config.toml
model = "audio captioner"
train_examples = 52083
spec_augment = true
decoder_activation = "star_relu"
decoder_head_dim = 16
muon_scale = "spectral"
Rows from block 3 of the audio encoder, named by matrix and row number. Rows with one number belong to one neuron. Each number is 50 + 15 x the weight over its row's rms, rounded and kept within 0 to 99. All counts start at 0. After the name is the row's rms in percent of the matrix's.
# fc1: MLP up (encoder.blocks.3.mlp.fc1.weight, 768x192), inputs 0-191
# fc2: MLP down (encoder.blocks.3.mlp.fc2.weight, 192x768, transposed), outputs 0-191
fc1.38 113:24 52 58 60 42 62 26 55 25 32 39 50 59 58 69 68 28 60 54 45 44 39 28 51 49 60 53 54 43 65 77 70 51 43 29 36 25 52 42 54 91 74 53 64 63 39 58 66 47 36 49 40 53 71 24 47 37 10 44 40 80 43 53 61 51 38 81 62 53 61 55 46 63 36 35 39 61 66 26 57 63 69 85 58 22 55 39 34 74 76 37 39 46 34 50 60 31 43 58 53 42 38 53 58 33 22 73 62 51 83 65 73 54 93 20 40 50 47 55 53 30 55 49 53 52 32 70 69 48 33 61 51 73 46 63 45 53 16 34 38 55 56 39 56 67 38 55 52 66 49 76 40 59 36 84 36 43 38 60 48 56 43 31 50 75 55 66 56 39 34 42 35 34 53 35 50 59 42 59 45 44 59 53 48 42 82 39 47 70 35 55 47
fc2.38 116:48 52 59 68 62 64 54 39 65 56 49 51 27 58 20 83 27 50 25 65 44 07 38 42 38 68 73 67 44 50 42 41 51 42 64 53 89 53 53 12 73 42 41 61 39 71 27 55 37 49 29 52 45 64 47 25 50 61 38 53 57 52 44 20 52 37 55 53 52 36 37 52 64 52 67 48 73 56 65 25 31 59 57 44 55 44 41 55 53 41 66 83 32 46 73 93 61 22 31 48 59 44 36 44 41 53 67 70 68 70 74 73 53 38 70 58 70 62 45 39 34 38 55 72 37 36 49 71 35 63 53 44 34 65 60 31 63 52 50 23 65 44 20 33 64 63 52 60 57 41 57 24 47 68 48 37 71 29 72 47 59 51 53 45 33 39 42 52 53 65 38 64 53 48 40 26 80 41 24 54 55 39 39 65 50 41 44 58 57 62 26 35
fc1.39 102:66 53 43 44 57 55 30 39 44 53 59 28 73 54 86 61 51 61 56 59 64 44 52 76 39 54 41 71 75 47 62 52 62 66 55 43 58 39 60 74 49 78 30 60 82 36 55 50 51 38 37 62 28 50 73 38 49 42 22 58 39 33 45 40 58 53 47 53 64 72 67 28 76 70 47 46 45 30 59 46 38 52 41 69 67 56 46 67 62 48 40 14 37 85 54 53 27 68 35 74 27 48 36 66 85 60 37 85 41 67 47 25 65 48 63 61 35 71 76 41 32 35 36 56 50 42 22 55 53 73 55 29 33 55 56 19 75 43 53 39 50 38 46 46 49 44 57 55 38 42 63 65 40 63 42 05 41 36 53 41 45 72 74 39 57 62 53 38 52 55 62 58 38 38 52 60 45 42 75 29 70 49 37 56 65 74 63 64 23 31 47 48
fc2.39 102:40 33 68 40 47 50 59 65 45 33 54 75 41 75 26 70 65 38 50 62 51 45 76 69 43 44 50 57 46 69 43 54 65 49 66 58 61 57 74 62 32 52 55 57 26 33 41 60 71 66 41 53 63 55 45 50 70 16 49 56 64 80 07 46 51 49 69 57 53 39 55 34 48 14 53 28 47 30 62 59 31 16 35 69 45 67 51 29 36 36 34 42 76 60 59 77 63 32 25 37 44 44 73 67 40 41 33 42 51 52 46 52 40 48 45 51 44 62 50 66 17 45 46 64 26 40 64 39 30 43 52 30 44 49 64 47 83 64 59 48 47 41 44 33 21 50 63 52 43 45 56 53 37 34 73 59 50 35 66 57 27 48 21 53 52 61 57 55 56 65 44 30 63 50 34 38 66 18 49 79 56 68 50 29 49 19 78 57 51 70 84 60
fc1.40 105:79 61 23 70 30 49 62 74 41 45 60 76 40 39 44 68 48 85 75 49 67 60 44 31 67 63 60 42 48 45 77 39 57 82 94 99 34 39 73 66 32 40 56 69 61 56 44 51 43 39 55 58 58 34 72 72 54 35 73 48 23 45 33 44 49 21 65 62 59 31 52 08 28 35 25 29 60 72 50 26 66 53 33 48 49 47 44 79 52 43 67 68 39 48 44 71 44 45 39 56 61 54 67 47 60 61 64 49 42 53 34 44 68 53 40 44 29 37 35 42 57 63 67 53 56 53 62 46 77 58 33 52 49 67 77 62 63 44 44 39 48 45 33 70 59 52 72 34 57 46 53 63 46 44 53 48 34 24 45 37 63 40 29 67 57 58 48 30 60 53 48 62 57 63 45 44 43 56 56 67 39 41 52 42 62 41 39 40 30 56 76 77
fc2.40 109:51 57 36 64 67 21 68 56 39 33 70 68 77 75 36 36 55 82 47 46 57 59 57 49 73 63 81 56 59 51 56 57 32 36 64 41 39 85 41 68 72 60 26 71 62 54 52 64 49 36 13 61 77 30 41 69 53 40 52 48 56 42 45 60 37 53 68 55 48 28 38 56 43 70 59 76 53 61 49 38 37 60 17 52 40 82 55 59 37 49 55 56 38 56 09 68 45 68 28 53 56 60 43 56 31 52 61 32 38 69 56 62 38 53 49 52 24 32 64 43 40 63 50 57 33 56 62 50 36 76 46 31 56 39 54 50 41 32 69 68 75 54 40 30 57 60 33 89 72 42 37 41 76 73 61 72 40 45 48 41 36 50 15 50 51 54 29 42 50 43 70 62 47 39 57 55 74 59 40 33 56 24 61 65 49 52 60 29 63 45 49 72
fc1.41 116:36 42 53 59 47 54 40 48 49 20 40 44 44 80 37 36 50 29 69 61 58 54 55 45 53 20 74 29 54 56 56 65 57 42 52 49 61 34 46 53 29 71 16 40 71 44 51 46 84 55 39 41 47 62 69 33 53 73 76 40 34 54 68 68 35 67 68 67 62 74 35 48 48 55 40 55 68 40 48 70 29 54 44 58 70 87 52 67 58 54 47 34 12 55 39 42 66 37 77 44 47 19 60 45 68 44 44 51 71 71 40 06 58 58 60 44 70 45 56 62 29 73 57 41 17 67 66 34 32 69 75 60 53 22 53 30 42 60 48 20 56 69 35 52 57 46 47 15 48 45 31 56 46 61 59 40 54 33 53 52 66 23 43 50 59 51 42 42 59 56 58 37 32 61 62 38 32 49 42 50 43 25 39 63 68 35 27 61 61 28 54 60
fc2.41 111:49 55 38 50 27 51 54 60 62 53 44 61 53 68 41 28 54 47 34 46 16 79 57 38 52 30 39 43 49 44 33 55 53 60 33 30 83 61 78 33 59 58 26 60 39 53 64 54 48 51 66 60 41 17 55 46 43 60 59 64 55 68 70 31 51 52 65 37 55 51 44 26 48 55 54 38 83 47 61 32 55 66 19 43 60 28 44 61 58 46 69 14 65 29 56 22 59 56 37 56 68 61 50 42 67 66 34 41 50 51 35 60 65 38 51 70 68 68 68 22 39 58 50 52 76 43 54 31 38 68 48 63 53 61 37 49 59 66 40 38 44 22 59 49 69 55 53 52 27 35 67 69 60 80 26 99 55 63 63 61 14 64 34 58 47 53 66 63 41 66 46 46 85 62 41 74 48 43 64 88 53 60 74 63 56 58 63 43 50 58 50 67
fc1.42 100:28 65 31 76 64 71 48 56 62 37 48 38 55 39 03 59 45 38 59 45 56 38 67 65 50 66 37 45 38 66 63 65 58 38 45 37 37 48 41 30 28 33 42 35 32 51 49 56 59 59 30 41 53 41 76 69 46 59 72 37 42 48 68 40 48 82 39 51 40 15 48 51 44 29 37 80 45 61 46 48 27 51 41 47 64 41 58 34 66 59 60 39 19 25 36 52 52 47 64 49 64 50 45 36 51 71 25 42 49 54 51 59 47 35 56 22 28 46 32 53 55 63 52 28 32 63 58 50 41 56 60 22 00 43 47 53 52 29 53 53 59 66 43 55 64 52 40 50 99 43 54 20 57 43 63 60 67 48 65 54 56 80 46 31 41 63 40 60 74 63 44 32 58 77 40 39 30 42 39 54 33 49 55 50 37 36 52 48 55 42 20 78
fc2.42 100:58 39 49 64 41 22 52 80 43 34 32 23 58 44 56 58 48 43 17 62 48 72 44 48 76 72 50 52 78 65 42 62 78 42 53 49 27 30 43 41 44 78 66 46 39 29 28 08 59 79 62 26 33 44 33 24 41 47 54 41 58 63 65 30 74 47 41 46 50 62 38 39 45 56 61 50 58 36 69 62 57 19 50 64 37 59 54 32 73 41 27 44 57 56 54 37 62 57 41 54 57 52 40 43 60 48 52 47 78 35 55 26 40 42 69 45 52 44 34 50 77 58 48 61 57 67 29 62 50 51 57 69 58 52 53 65 66 53 37 61 52 57 47 31 67 70 46 28 79 80 69 28 67 48 49 59 59 42 49 31 38 46 61 70 43 37 37 59 23 91 28 30 74 58 32 73 40 60 37 33 62 35 39 52 63 26 48 26 64 50 45 64
fc1.43 097:50 67 61 66 39 51 48 67 59 64 57 42 47 49 57 47 67 43 44 46 55 36 36 57 58 31 52 44 35 44 50 68 36 35 66 50 56 79 65 45 39 48 53 50 41 51 57 54 41 29 65 78 65 68 30 29 30 46 53 60 84 46 28 67 33 62 29 58 50 70 46 75 54 76 21 62 32 66 52 52 48 55 39 77 43 48 93 63 60 16 30 45 32 24 46 49 39 40 32 29 64 46 57 46 34 49 80 51 50 50 36 56 52 37 51 29 53 41 47 65 55 67 77 30 55 28 68 58 20 49 47 51 41 21 77 54 52 43 19 72 59 47 57 34 45 33 45 14 45 61 60 57 63 48 56 74 55 80 58 60 69 30 64 56 45 68 60 74 66 62 33 79 45 52 37 49 43 50 46 34 41 67 51 45 51 14 62 88 50 69 70 50
fc2.43 101:60 37 33 72 19 59 42 44 41 49 49 67 71 81 42 49 52 23 46 38 53 34 99 67 70 68 41 60 45 53 52 36 40 51 56 54 41 68 67 41 35 70 25 40 46 62 42 46 74 35 73 72 46 74 68 47 50 56 28 54 52 46 45 80 62 28 28 46 60 45 48 53 40 48 33 59 51 53 57 55 62 47 59 53 24 52 37 46 49 54 57 69 47 49 51 39 51 31 54 58 47 40 63 47 58 59 51 77 69 66 64 75 52 66 51 32 54 20 61 33 42 00 54 52 94 44 38 65 48 75 53 55 68 45 17 70 49 37 38 45 57 64 48 35 62 24 47 44 39 71 26 58 34 82 54 50 44 61 46 27 55 69 48 37 73 21 54 40 58 69 28 60 44 49 57 41 62 74 40 47 67 55 54 50 57 58 34 61 30 71 52 37
fc1.44 109:57 69 64 60 65 20 90 49 80 41 36 36 22 41 31 38 32 64 59 50 64 61 46 63 56 39 40 52 67 71 65 37 59 50 37 66 38 57 43 52 64 43 47 55 85 23 43 29 60 40 63 55 58 39 57 71 40 31 47 63 52 43 20 44 69 61 31 40 57 31 57 40 32 51 77 58 57 42 70 33 54 54 38 55 60 58 87 57 45 74 78 40 42 34 72 36 63 40 56 63 38 14 70 15 30 63 84 66 66 45 29 43 52 46 35 52 44 51 46 57 47 58 54 42 65 56 48 92 16 50 69 37 50 43 80 47 47 36 59 82 32 43 62 38 58 45 29 57 55 43 51 53 45 72 64 48 61 61 58 54 69 53 58 41 51 41 44 52 63 85 78 55 43 50 77 41 56 47 53 45 44 60 67 57 51 38 50 22 51 39 44 55
fc2.44 115:45 58 32 47 86 15 72 50 60 68 30 82 35 46 55 78 44 46 36 51 46 62 64 45 55 42 54 37 39 52 31 39 45 34 50 68 37 28 60 71 31 58 47 56 70 47 41 53 56 62 63 45 59 44 39 72 41 64 24 44 49 60 57 25 59 45 23 69 58 73 69 55 48 27 57 73 70 42 44 37 47 53 19 23 63 70 41 32 54 38 50 37 29 39 54 62 44 71 50 64 53 53 60 38 46 66 42 69 64 64 68 45 49 40 69 46 77 68 27 61 57 66 44 47 51 59 33 11 48 73 48 52 48 63 74 53 59 61 57 31 63 52 53 30 29 50 54 65 60 42 40 45 48 76 29 34 69 87 42 53 45 47 23 46 38 79 56 56 51 76 52 53 59 62 28 66 36 77 51 20 47 27 75 59 35 25 64 45 75 66 43 35
fc1.45 070:45 65 45 63 47 64 47 57 49 50 30 44 57 69 53 38 73 75 52 36 68 55 61 78 53 73 55 28 69 73 30 38 59 68 59 51 28 64 31 58 58 51 63 45 50 78 36 49 30 53 50 37 50 76 47 31 55 43 45 45 48 68 24 46 58 24 35 40 43 46 54 53 63 37 49 46 37 50 41 51 26 87 27 27 49 80 44 68 36 42 73 48 56 47 25 39 75 59 56 39 77 67 52 40 41 71 40 42 43 21 35 48 63 74 56 40 69 18 41 20 50 64 54 39 19 68 77 34 40 40 43 74 60 60 39 35 57 45 58 68 40 39 58 57 46 64 63 41 39 43 55 71 56 25 63 21 17 43 48 26 36 42 24 63 69 43 59 57 38 73 60 55 59 57 80 74 47 51 52 07 60 34 55 47 54 53 55 65 60 59 39 54
fc2.45 074:54 45 53 73 40 60 65 76 33 55 80 50 67 49 51 56 43 43 48 66 29 27 55 31 56 38 42 34 62 73 64 28 57 16 55 11 55 60 63 78 52 29 42 62 33 58 55 48 36 75 47 46 39 41 31 31 46 55 49 57 71 21 57 60 20 34 30 29 51 67 47 29 27 59 41 34 36 50 68 22 53 88 46 43 47 52 47 25 53 40 60 63 59 45 63 65 25 57 51 53 41 65 67 45 27 24 33 48 55 67 45 55 53 70 48 35 52 39 59 74 70 71 41 63 34 56 43 70 44 77 74 68 54 54 60 60 33 60 71 80 48 39 64 55 49 57 43 60 45 28 15 33 48 28 20 59 41 52 56 67 53 56 60 73 62 71 68 39 37 47 67 59 64 16 61 43 43 42 39 49 51 41 66 37 56 28 34 54 51 39 35 64
fc1.46 071:20 25 35 54 41 58 74 71 61 60 66 38 36 77 45 63 64 39 74 33 41 25 44 62 42 60 60 49 55 42 47 60 41 24 83 30 35 48 78 62 39 61 55 58 35 55 74 48 67 53 76 63 51 56 33 84 30 45 55 53 70 24 56 48 16 63 56 51 39 39 16 51 69 51 64 56 69 40 44 54 59 41 47 64 41 65 48 49 72 44 49 44 35 33 38 28 34 55 61 67 78 24 38 35 58 59 22 56 42 42 40 45 62 43 70 52 38 80 45 51 60 67 51 35 53 59 58 59 37 65 59 56 35 78 27 36 52 43 55 69 43 65 22 62 59 39 33 38 65 43 52 49 23 69 66 64 69 53 53 37 54 28 65 76 70 57 32 55 59 57 31 76 49 30 77 57 54 49 51 25 44 51 46 19 51 52 34 87 55 57 53 53
fc2.46 066:53 34 79 48 14 57 14 57 55 31 70 34 32 35 32 62 31 48 44 53 55 56 41 51 69 50 47 64 25 46 78 88 62 62 58 58 42 52 32 28 60 50 42 28 54 39 37 39 43 71 47 61 35 55 69 37 35 59 28 54 52 32 58 42 73 42 50 38 70 60 37 48 68 60 40 78 43 51 18 65 39 48 57 70 42 21 84 56 26 62 65 28 49 48 34 41 42 13 54 62 60 49 45 52 70 44 35 62 38 82 41 59 49 50 45 50 40 71 70 62 68 31 56 54 69 67 62 44 13 48 45 27 68 73 41 62 53 67 37 35 51 63 62 38 66 62 47 34 55 49 45 35 64 48 21 72 56 64 48 32 63 40 54 49 50 48 31 40 48 70 50 41 53 24 53 30 41 67 65 58 63 46 33 50 34 39 49 16 73 62 42 71
fc1.47 084:39 78 84 66 38 37 49 54 50 46 44 53 61 48 66 26 53 58 43 68 68 13 46 66 49 48 45 52 54 49 47 40 47 60 24 32 58 70 57 66 17 41 58 15 63 40 46 54 86 32 52 41 59 82 59 33 56 43 58 46 53 65 66 53 32 46 75 54 39 46 37 28 57 68 56 43 56 77 46 32 87 44 59 35 44 31 54 35 65 39 60 36 47 71 47 28 44 40 24 61 75 29 68 53 43 48 54 42 26 49 56 56 53 69 48 45 49 30 59 37 72 47 87 61 48 52 40 48 74 54 49 63 36 46 34 37 54 48 51 72 71 59 55 68 54 46 31 62 67 88 49 44 30 62 91 53 32 56 51 59 45 49 20 31 73 45 53 58 58 38 42 43 67 51 36 51 44 58 63 50 63 38 24 43 88 45 48 66 86 55 32 54
fc2.47 082:74 30 56 51 78 66 48 52 70 58 20 46 54 41 78 46 53 51 40 63 63 13 23 57 36 65 19 72 26 59 74 25 46 40 44 36 46 42 56 40 43 73 46 52 50 34 91 61 60 30 66 84 46 80 25 49 70 69 69 71 47 50 52 45 58 15 30 57 28 40 70 74 48 50 52 38 44 60 59 47 41 58 58 46 47 65 73 39 74 67 67 57 49 46 56 71 42 34 58 56 43 36 38 43 53 17 52 39 45 41 48 51 20 74 52 49 50 33 33 43 42 39 79 28 36 50 43 38 40 39 53 49 22 40 44 42 65 57 28 47 53 63 58 58 64 34 65 58 71 52 51 40 72 71 42 24 64 53 65 50 45 21 52 58 33 35 44 45 76 44 28 67 15 58 44 67 61 49 43 30 44 48 47 63 48 43 50 56 64 64 50 49
fc1.48 105:65 64 44 58 29 65 42 32 34 62 46 69 48 77 16 49 54 21 37 62 38 14 46 68 42 63 67 24 39 99 53 50 43 53 63 65 66 63 46 49 51 52 74 28 39 43 24 39 69 57 68 42 56 73 21 36 77 44 54 53 46 41 59 55 50 22 61 57 26 54 49 58 62 36 49 11 52 44 63 40 49 40 43 73 25 72 46 48 40 46 45 73 52 54 46 48 51 20 33 61 35 40 46 58 64 50 34 54 49 54 42 63 57 44 66 70 23 44 48 39 49 61 54 62 32 32 53 46 70 69 43 59 59 59 23 29 61 54 25 42 21 58 49 73 46 31 63 60 63 65 27 15 55 52 62 69 66 71 68 38 41 62 46 53 34 35 34 43 60 56 42 45 53 61 49 59 68 70 58 45 51 43 76 43 56 60 70 50 30 67 53 60
fc2.48 100:57 76 42 38 56 48 54 69 53 73 60 37 49 23 43 39 59 55 79 35 50 65 57 30 37 71 35 39 72 07 57 55 71 45 51 54 64 58 48 32 42 70 60 52 38 61 39 26 29 54 80 54 56 53 51 72 83 39 35 38 68 48 60 66 42 41 64 29 61 36 55 48 52 60 55 54 55 22 36 76 52 68 50 75 54 20 48 60 59 42 71 57 59 54 47 41 39 74 48 38 71 33 38 36 57 49 69 53 47 42 33 59 53 61 53 22 44 04 42 57 29 63 36 23 57 39 77 23 55 49 56 47 73 45 68 45 31 65 61 66 47 43 53 52 69 15 98 34 61 45 30 50 37 54 49 44 46 59 55 49 59 68 47 45 58 53 72 53 74 47 48 66 66 49 78 54 58 67 23 77 37 70 62 32 37 65 51 62 56 45 54 35
fc1.49 088:62 57 41 58 19 41 52 13 72 42 72 51 30 48 33 65 51 62 67 60 73 61 49 51 81 65 57 33 65 49 51 65 42 72 30 75 67 22 65 58 54 61 36 63 04 44 60 46 29 36 68 73 27 73 54 40 51 56 73 63 60 33 46 28 37 69 81 28 83 45 59 24 54 48 61 69 43 72 49 50 67 51 60 44 65 47 45 50 59 49 43 63 44 37 55 62 46 48 52 47 71 44 53 45 37 29 54 70 61 46 70 57 56 66 20 62 47 27 45 74 41 41 61 46 22 51 58 53 66 42 64 47 40 44 72 48 46 36 44 45 45 38 41 60 26 24 38 60 67 50 65 71 53 49 62 65 33 52 69 29 50 33 66 40 69 43 73 42 42 15 66 19 47 64 41 43 64 44 62 52 80 54 53 45 48 25 44 48 74 38 68 61
fc2.49 093:29 58 58 51 54 67 50 42 60 53 52 33 81 68 52 20 55 63 52 33 53 40 80 64 41 54 56 72 32 67 45 45 48 31 53 77 59 71 54 59 44 88 34 64 43 34 15 43 51 63 74 51 50 46 63 61 49 53 46 69 59 52 76 30 74 46 35 69 33 58 52 49 42 54 49 54 49 31 27 70 44 41 48 49 50 65 62 55 67 68 53 25 37 37 64 67 72 51 81 48 64 52 73 41 50 41 50 61 69 48 58 47 62 24 56 44 32 56 44 45 37 39 61 55 72 33 68 37 59 19 67 62 67 44 38 53 52 20 48 45 33 36 47 45 28 36 25 55 86 40 13 76 42 38 41 71 58 51 82 49 53 50 66 39 64 74 28 76 22 52 31 59 57 27 39 38 60 63 40 41 67 58 55 26 47 61 75 50 42 73 32 41
fc1.50 093:30 58 35 52 29 30 33 80 59 54 43 31 61 51 46 55 68 57 38 44 71 46 19 51 24 31 47 86 44 46 52 41 37 29 53 65 28 34 61 58 50 48 50 44 60 35 59 53 49 26 67 46 64 72 49 68 38 69 26 50 70 78 38 59 41 39 53 38 60 43 40 52 32 45 66 39 54 48 66 54 31 54 44 62 48 75 29 67 63 63 72 20 64 59 54 54 80 45 40 30 30 24 49 28 64 69 77 63 43 51 54 53 55 59 49 64 56 34 06 37 48 42 56 18 55 65 71 50 31 89 70 43 55 39 64 31 23 49 30 60 30 54 66 51 60 39 52 67 62 31 36 55 48 58 35 55 45 14 55 75 37 65 53 35 41 52 61 54 74 53 44 25 55 40 64 62 42 41 50 46 60 47 59 21 40 85 53 46 32 35 59 58
fc2.50 096:50 80 49 47 71 60 34 17 36 72 58 35 34 42 23 41 44 62 72 28 38 77 62 73 40 52 59 33 58 65 70 48 51 62 29 51 62 70 72 34 38 45 47 55 46 52 62 83 61 35 65 62 69 71 50 46 65 58 72 13 39 49 43 59 60 59 60 42 48 35 71 36 60 47 63 54 44 43 57 32 49 44 50 65 71 41 19 47 63 32 71 21 43 56 40 59 49 42 66 37 17 69 61 33 60 36 06 55 41 57 79 22 40 52 61 67 25 51 40 59 59 57 41 65 60 63 40 52 29 94 56 59 58 40 39 40 65 68 62 71 77 52 59 70 64 62 27 27 49 52 59 50 42 53 52 49 72 42 51 48 40 55 40 34 34 38 55 53 52 58 51 54 19 53 48 27 52 45 51 44 55 32 39 38 46 55 47 83 79 45 32 53
fc1.51 102:48 58 59 77 52 48 65 58 23 39 45 87 54 74 31 29 60 43 43 28 59 71 47 49 32 34 45 53 13 53 55 41 73 41 62 31 44 35 62 52 36 72 40 45 55 46 31 57 66 40 62 48 63 64 55 31 29 36 47 70 82 38 30 43 49 56 43 50 76 47 51 72 39 57 53 26 27 46 52 61 41 24 63 79 41 63 73 27 71 31 24 52 63 57 59 81 55 55 58 38 66 48 41 52 58 47 58 43 49 27 32 54 53 52 65 17 65 72 62 66 33 67 63 49 58 57 38 64 64 39 52 46 45 74 56 59 40 59 31 40 61 49 45 43 63 18 74 58 53 45 45 66 56 47 51 17 41 78 27 61 49 39 75 63 29 85 58 74 57 48 33 53 69 52 81 57 46 37 33 54 51 44 35 50 58 25 41 38 52 18 50 64
fc2.51 108:53 54 64 52 54 85 45 60 50 30 54 55 48 54 48 45 61 29 47 58 46 38 62 43 44 56 46 59 37 63 68 59 54 57 43 52 30 33 53 74 39 50 43 67 62 27 47 54 75 57 42 31 78 73 36 34 54 42 45 45 46 81 58 51 68 42 57 36 68 21 28 48 56 44 72 99 69 65 46 48 39 66 45 73 22 31 54 30 60 46 47 82 36 62 49 45 78 46 55 31 47 31 35 18 33 43 38 21 59 65 42 49 39 63 74 35 52 41 47 38 32 47 42 29 59 72 30 56 41 56 53 49 36 41 43 55 60 70 11 51 45 56 75 49 31 41 61 39 19 35 38 47 68 24 67 45 34 52 43 51 47 52 46 25 54 64 57 40 56 59 47 50 41 73 73 71 11 51 59 37 76 50 55 65 60 47 31 57 54 89 75 34
fc1.52 067:35 61 75 29 66 62 41 47 67 46 53 68 42 47 37 56 29 32 53 55 46 49 42 50 48 35 38 47 55 58 54 46 54 50 43 42 72 64 23 42 31 19 46 48 80 62 53 78 62 43 32 43 61 63 72 49 60 86 37 67 51 52 41 74 63 35 49 63 20 90 40 38 50 59 61 64 43 56 64 48 41 60 51 66 71 64 48 57 44 56 60 43 65 47 44 29 43 55 22 42 26 38 67 50 43 38 34 48 52 52 43 30 86 47 52 75 59 65 75 43 49 40 47 64 41 76 20 34 57 72 46 39 47 28 26 91 54 67 48 80 53 76 47 65 47 55 39 52 55 67 67 42 25 61 38 47 38 26 78 63 68 40 49 46 61 36 50 56 65 61 58 06 38 59 56 34 65 46 28 44 73 44 34 37 62 62 55 34 23 52 72 64
fc2.52 064:53 48 57 57 63 29 61 70 29 66 38 45 37 72 27 52 42 77 36 47 33 53 55 32 30 47 70 59 49 53 31 52 46 34 48 36 55 49 82 65 63 28 06 51 37 41 43 84 30 15 25 87 54 29 35 38 29 77 53 46 56 30 59 57 60 41 82 52 38 41 45 68 51 09 62 39 77 72 59 49 55 71 63 44 56 69 50 52 51 65 49 54 51 60 50 69 63 64 43 32 29 69 43 55 50 50 49 37 61 66 42 54 51 70 66 27 65 73 50 81 62 58 58 55 33 35 67 37 58 52 53 67 45 56 47 62 53 48 51 47 54 80 63 30 63 64 25 71 31 68 66 75 35 73 57 32 53 55 39 39 21 49 32 39 52 67 37 48 50 58 64 76 42 36 53 57 42 55 64 49 54 51 34 55 69 34 45 71 31 61 37 56
fc1.53 091:56 37 50 61 39 23 51 63 34 68 52 48 51 51 43 49 60 53 43 46 65 58 54 25 42 74 62 42 62 44 56 32 50 36 44 38 34 62 03 50 29 59 55 70 44 49 66 79 70 36 25 37 64 67 70 55 57 44 32 35 65 45 45 50 46 57 13 59 32 22 38 61 43 50 53 57 58 49 79 58 37 45 53 28 70 44 47 33 75 37 62 70 60 41 45 38 59 60 43 72 44 45 59 51 61 59 44 60 44 56 33 62 66 60 25 95 48 33 52 29 28 76 49 56 57 50 42 56 39 56 25 99 40 52 62 53 36 53 36 76 50 42 67 50 51 07 34 52 48 30 66 59 51 40 58 43 62 36 47 30 44 00 58 60 40 73 64 26 45 45 48 53 71 45 44 51 54 61 60 23 48 48 46 40 60 66 70 46 51 43 43 52
fc2.53 084:70 59 64 53 42 77 68 50 30 63 37 42 53 57 77 37 49 46 55 63 31 55 67 37 66 31 48 77 44 29 38 41 53 40 25 35 53 39 53 80 42 23 65 54 56 60 34 50 65 51 67 26 53 36 23 59 29 47 49 23 79 46 25 76 46 14 76 66 66 48 52 50 56 59 49 49 39 66 95 69 52 47 50 56 62 34 57 44 51 63 64 68 54 42 60 56 34 67 58 39 50 68 60 67 41 49 49 35 53 47 39 66 31 64 39 75 39 56 30 50 44 67 36 69 91 57 34 46 53 60 65 42 46 38 47 40 46 63 50 46 77 25 51 62 55 73 53 58 45 38 09 70 47 36 32 33 35 27 34 35 66 51 47 55 52 63 21 64 67 61 22 44 54 31 56 46 44 84 18 51 56 50 44 42 27 63 56 47 61 49 49 68
fc1.54 089:62 47 65 40 25 47 20 68 51 40 45 63 43 40 73 57 38 32 47 37 71 46 74 41 50 68 33 36 37 22 57 53 54 52 38 29 43 76 46 32 40 53 31 55 36 61 27 49 40 63 60 44 40 59 57 80 55 50 30 44 55 72 55 22 66 40 52 44 54 39 43 64 44 62 64 55 95 52 53 69 62 58 46 43 47 41 29 43 56 60 35 60 45 60 45 71 59 59 73 43 68 45 20 47 56 46 59 50 43 25 52 71 49 50 59 36 56 46 50 22 58 42 64 47 75 49 55 64 55 66 48 48 37 41 72 31 35 58 39 33 36 15 55 47 48 91 58 79 45 35 78 62 56 52 84 65 44 74 51 46 64 68 59 44 23 56 45 36 19 27 56 43 44 65 37 82 58 31 30 60 61 35 66 65 65 34 60 66 54 35 83 81
fc2.54 082:52 48 42 42 56 43 25 39 43 40 49 48 31 43 39 39 56 51 59 14 29 69 57 69 36 76 63 53 60 22 35 35 73 39 39 37 62 47 45 17 53 72 52 49 49 30 26 24 26 25 39 44 31 61 23 60 42 23 53 24 49 42 29 57 71 40 80 36 62 43 57 31 52 69 49 57 55 32 54 54 86 54 39 48 78 68 45 09 51 28 29 63 20 65 42 50 39 42 24 55 48 33 59 36 33 33 56 55 51 43 40 50 67 33 40 73 70 53 37 38 73 56 35 47 56 61 50 55 67 76 61 35 69 45 48 50 40 42 75 33 26 34 47 45 57 61 49 49 23 56 68 63 56 36 41 57 46 43 42 83 48 72 10 41 42 60 67 47 44 34 55 52 53 54 75 41 38 63 57 53 44 49 36 58 32 46 54 38 63 44 78 44
fc1.55 068:58 41 64 31 58 52 57 87 50 48 54 77 55 29 54 56 50 58 38 39 04 58 47 50 70 84 47 71 15 44 52 35 48 47 25 59 35 45 52 53 45 64 57 55 46 72 23 43 32 46 51 63 52 37 47 41 43 58 69 63 59 75 37 18 55 41 80 47 55 44 56 76 54 42 66 60 65 64 53 79 25 73 58 57 39 24 57 63 39 26 30 39 71 65 43 81 52 40 59 65 46 51 42 33 80 48 53 49 42 37 59 56 67 73 24 52 41 38 50 40 41 61 83 37 61 79 49 51 76 61 33 45 45 31 54 38 38 49 53 28 25 40 55 36 68 76 73 73 56 30 59 32 72 61 47 38 74 52 72 46 64 53 70 54 56 47 65 63 43 74 56 44 28 80 59 57 50 56 66 46 40 53 44 31 33 61 42 50 55 34 38 60
fc2.55 067:28 40 57 15 60 43 28 45 69 50 75 56 41 54 51 59 49 21 75 55 46 49 72 29 30 50 68 31 61 51 59 66 56 52 37 46 54 32 70 39 31 50 29 60 56 46 24 59 48 66 58 24 67 57 37 48 42 29 73 42 29 51 05 53 48 82 60 39 37 60 50 36 41 56 41 43 57 38 60 49 55 46 44 26 51 41 73 48 38 59 46 32 19 75 54 49 22 47 24 07 58 60 57 46 29 26 29 45 59 60 52 47 45 50 64 67 48 62 42 43 66 48 40 39 79 44 55 55 61 59 49 49 52 51 51 77 36 51 42 51 49 76 75 56 64 58 37 44 49 36 47 28 43 40 59 34 81 53 62 79 48 60 74 77 48 34 64 33 35 39 52 60 37 53 59 37 59 53 79 68 70 32 39 67 55 53 26 51 75 69 84 49